config.yaml
grayscale: true
bias: "all"
warmup_steps: 140
Rows from block 6, named by matrix and row number. Each number is 50 + 12 x the weight over its row's rms, rounded and kept within 0 to 99. All counts start at 0. After the name is the row's rms in percent of the matrix's.
# k: window attention key (model.blocks.6.attn.k.weight, 128x128), inputs 64-127
k.0 106:51 26 64 50 27 39 64 56 52 50 51 37 70 48 69 44 50 51 55 57 45 47 55 41 49 41 42 61 52 47 42 35 55 31 55 59 50 64 52 68 49 32 60 65 64 49 52 65 51 77 39 32 50 58 55 45 53 70 60 61 57 51 74 69
k.1 090:72 33 35 56 52 76 38 53 59 46 44 49 57 63 47 42 59 35 36 45 51 50 50 64 60 46 50 50 61 41 49 61 47 54 71 50 46 32 71 42 59 37 59 28 59 38 58 59 50 60 31 53 66 36 72 27 32 55 64 33 33 70 44 56
k.107 103:35 48 39 73 59 50 39 43 24 52 48 54 56 62 47 69 41 39 57 53 56 63 55 37 64 44 42 45 47 75 47 38 61 54 56 30 52 60 41 47 43 57 47 51 41 73 32 51 38 60 67 52 55 62 53 41 54 65 67 46 72 68 41 27
k.108 104:42 49 49 57 39 54 61 77 32 77 49 47 55 45 34 41 48 20 62 37 47 36 57 43 26 49 18 36 53 41 55 45 40 45 43 36 44 48 44 49 47 51 63 47 40 28 40 62 65 56 68 35 55 59 49 46 44 43 76 38 48 31 47 59
k.109 100:36 51 38 66 66 39 58 36 51 39 56 41 40 55 70 29 50 62 44 36 52 75 47 69 78 53 45 57 59 34 51 68 41 62 38 65 46 61 54 33 58 52 45 59 75 59 55 62 47 53 49 42 52 54 61 58 45 21 51 48 70 58 11 50
k.110 102:20 37 59 65 46 37 59 48 58 58 61 57 64 42 60 59 49 52 58 42 60 46 62 40 56 33 28 51 29 78 68 59 36 45 62 55 50 48 25 57 35 40 36 51 49 58 28 66 55 51 47 51 74 54 42 46 53 56 37 37 49 50 68 57
k.111 091:65 49 67 61 48 53 60 28 35 43 51 61 38 33 38 39 51 47 45 42 54 27 50 45 38 59 64 43 28 50 38 57 42 41 61 46 51 49 56 55 41 66 66 56 60 40 58 57 58 44 51 48 48 52 42 45 45 25 62 60 54 82 57 20
k.112 098:65 51 48 34 54 58 51 55 41 47 34 52 74 44 49 73 44 45 67 50 28 49 56 72 48 56 35 48 53 48 59 46 50 56 74 47 36 35 43 55 46 54 50 48 49 40 71 61 44 44 29 49 52 30 68 35 58 56 56 46 32 41 58 57
k.113 101:53 57 37 62 44 46 30 45 59 47 52 55 53 53 54 45 53 51 35 53 64 48 34 41 27 32 61 44 61 38 45 40 50 58 49 60 54 42 24 70 50 86 29 40 59 42 59 62 40 38 39 70 30 43 49 53 56 39 55 31 50 62 62 31
k.114 102:52 77 41 55 36 49 60 44 72 52 60 58 54 61 32 53 54 48 50 48 54 56 49 44 60 53 69 45 39 34 50 57 45 61 54 55 22 34 74 39 63 71 36 47 46 50 63 56 43 43 31 61 65 37 61 42 49 39 54 16 51 67 48 53
k.115 093:50 50 40 65 49 50 50 62 54 35 51 52 52 33 57 36 73 62 58 73 43 39 45 59 68 48 46 68 58 50 34 47 45 35 63 61 68 42 32 53 33 37 59 59 65 35 40 43 52 47 50 34 43 51 48 57 30 65 32 48 49 61 53 40
k.116 103:54 66 71 52 58 60 45 44 62 52 30 52 52 63 66 48 48 65 47 49 61 49 32 25 43 41 56 64 55 40 48 35 44 37 55 53 28 59 21 85 39 69 38 56 72 54 37 68 33 60 60 44 44 40 49 49 42 60 56 40 42 51 48 64
k.117 105:36 68 47 72 50 47 48 50 47 58 46 28 52 63 59 31 60 72 64 50 48 46 45 52 53 46 64 47 68 33 30 60 42 64 51 43 51 60 47 44 40 53 42 44 41 70 53 59 46 22 54 41 28 51 36 58 60 52 52 47 50 47 44 42
k.118 093:64 58 71 67 40 47 62 46 51 43 53 53 54 54 58 65 46 71 62 63 43 58 27 50 40 53 70 43 49 31 53 21 22 56 26 60 57 58 48 66 47 54 44 56 55 63 68 49 27 44 35 47 77 49 38 50 45 59 44 65 53 53 39 41
k.119 098:53 54 47 43 75 52 63 38 61 46 64 47 58 42 36 37 48 58 52 38 49 25 71 46 49 58 69 36 41 40 46 29 63 49 71 36 46 51 35 42 66 32 36 16 59 62 56 49 82 37 59 46 80 54 64 56 43 69 54 45 58 37 57 46
k.120 099:59 45 39 59 61 52 43 47 53 50 62 51 62 59 29 42 75 47 58 33 19 32 49 68 56 55 51 25 64 42 49 61 63 34 55 38 63 56 58 39 60 40 34 32 49 41 71 60 50 48 35 45 56 51 51 82 66 51 62 50 50 64 54 49
k.121 092:57 60 63 62 55 51 51 59 36 71 34 44 58 50 36 68 48 46 34 53 56 58 63 66 40 53 39 63 40 58 35 58 44 33 59 40 51 27 57 39 50 33 55 54 56 61 12 52 39 45 61 65 59 49 45 62 64 60 61 57 58 42 57 59
k.122 108:55 50 61 66 45 57 29 39 44 40 58 77 50 54 70 56 42 42 58 62 71 52 33 32 37 42 81 38 58 23 33 55 20 72 49 55 42 38 27 55 41 50 41 49 55 49 56 65 54 50 47 43 34 49 47 65 35 53 35 43 81 57 58 53
k.123 110:65 57 48 39 39 47 50 35 72 33 31 65 43 58 58 56 50 48 46 60 61 56 46 44 45 46 60 29 43 32 41 46 47 73 50 46 44 31 51 42 59 66 54 47 55 23 73 54 37 52 54 44 41 33 46 68 65 58 60 63 71 67 44 52
k.124 106:54 57 44 41 57 35 46 44 49 52 34 70 27 48 67 22 51 55 60 34 59 67 44 36 56 47 71 30 64 43 57 61 42 45 49 50 29 54 46 60 41 49 34 30 46 53 63 58 50 40 27 54 37 44 50 68 33 49 58 51 53 70 58 47
k.125 098:34 49 58 49 43 34 34 56 37 46 63 56 42 46 35 45 42 45 52 77 53 26 59 33 46 59 63 17 52 34 40 36 44 69 47 47 63 49 54 47 58 61 62 51 48 46 44 66 31 46 67 38 51 54 58 54 45 57 51 36 34 61 50 41
k.126 104:33 49 59 49 44 52 50 39 58 52 42 44 70 52 37 44 48 51 65 39 45 55 46 67 51 65 26 67 25 67 71 47 56 48 45 29 71 49 38 48 33 42 51 62 36 59 25 69 54 42 50 64 63 57 50 58 39 60 56 40 49 31 44 59
k.127 103:55 44 55 62 35 36 41 38 68 50 32 49 51 53 54 55 50 30 56 48 43 58 49 51 70 59 51 49 40 29 48 50 33 43 18 61 33 36 36 65 84 61 53 56 53 45 39 44 66 27 42 56 42 60 52 50 33 43 46 54 53 63 56 35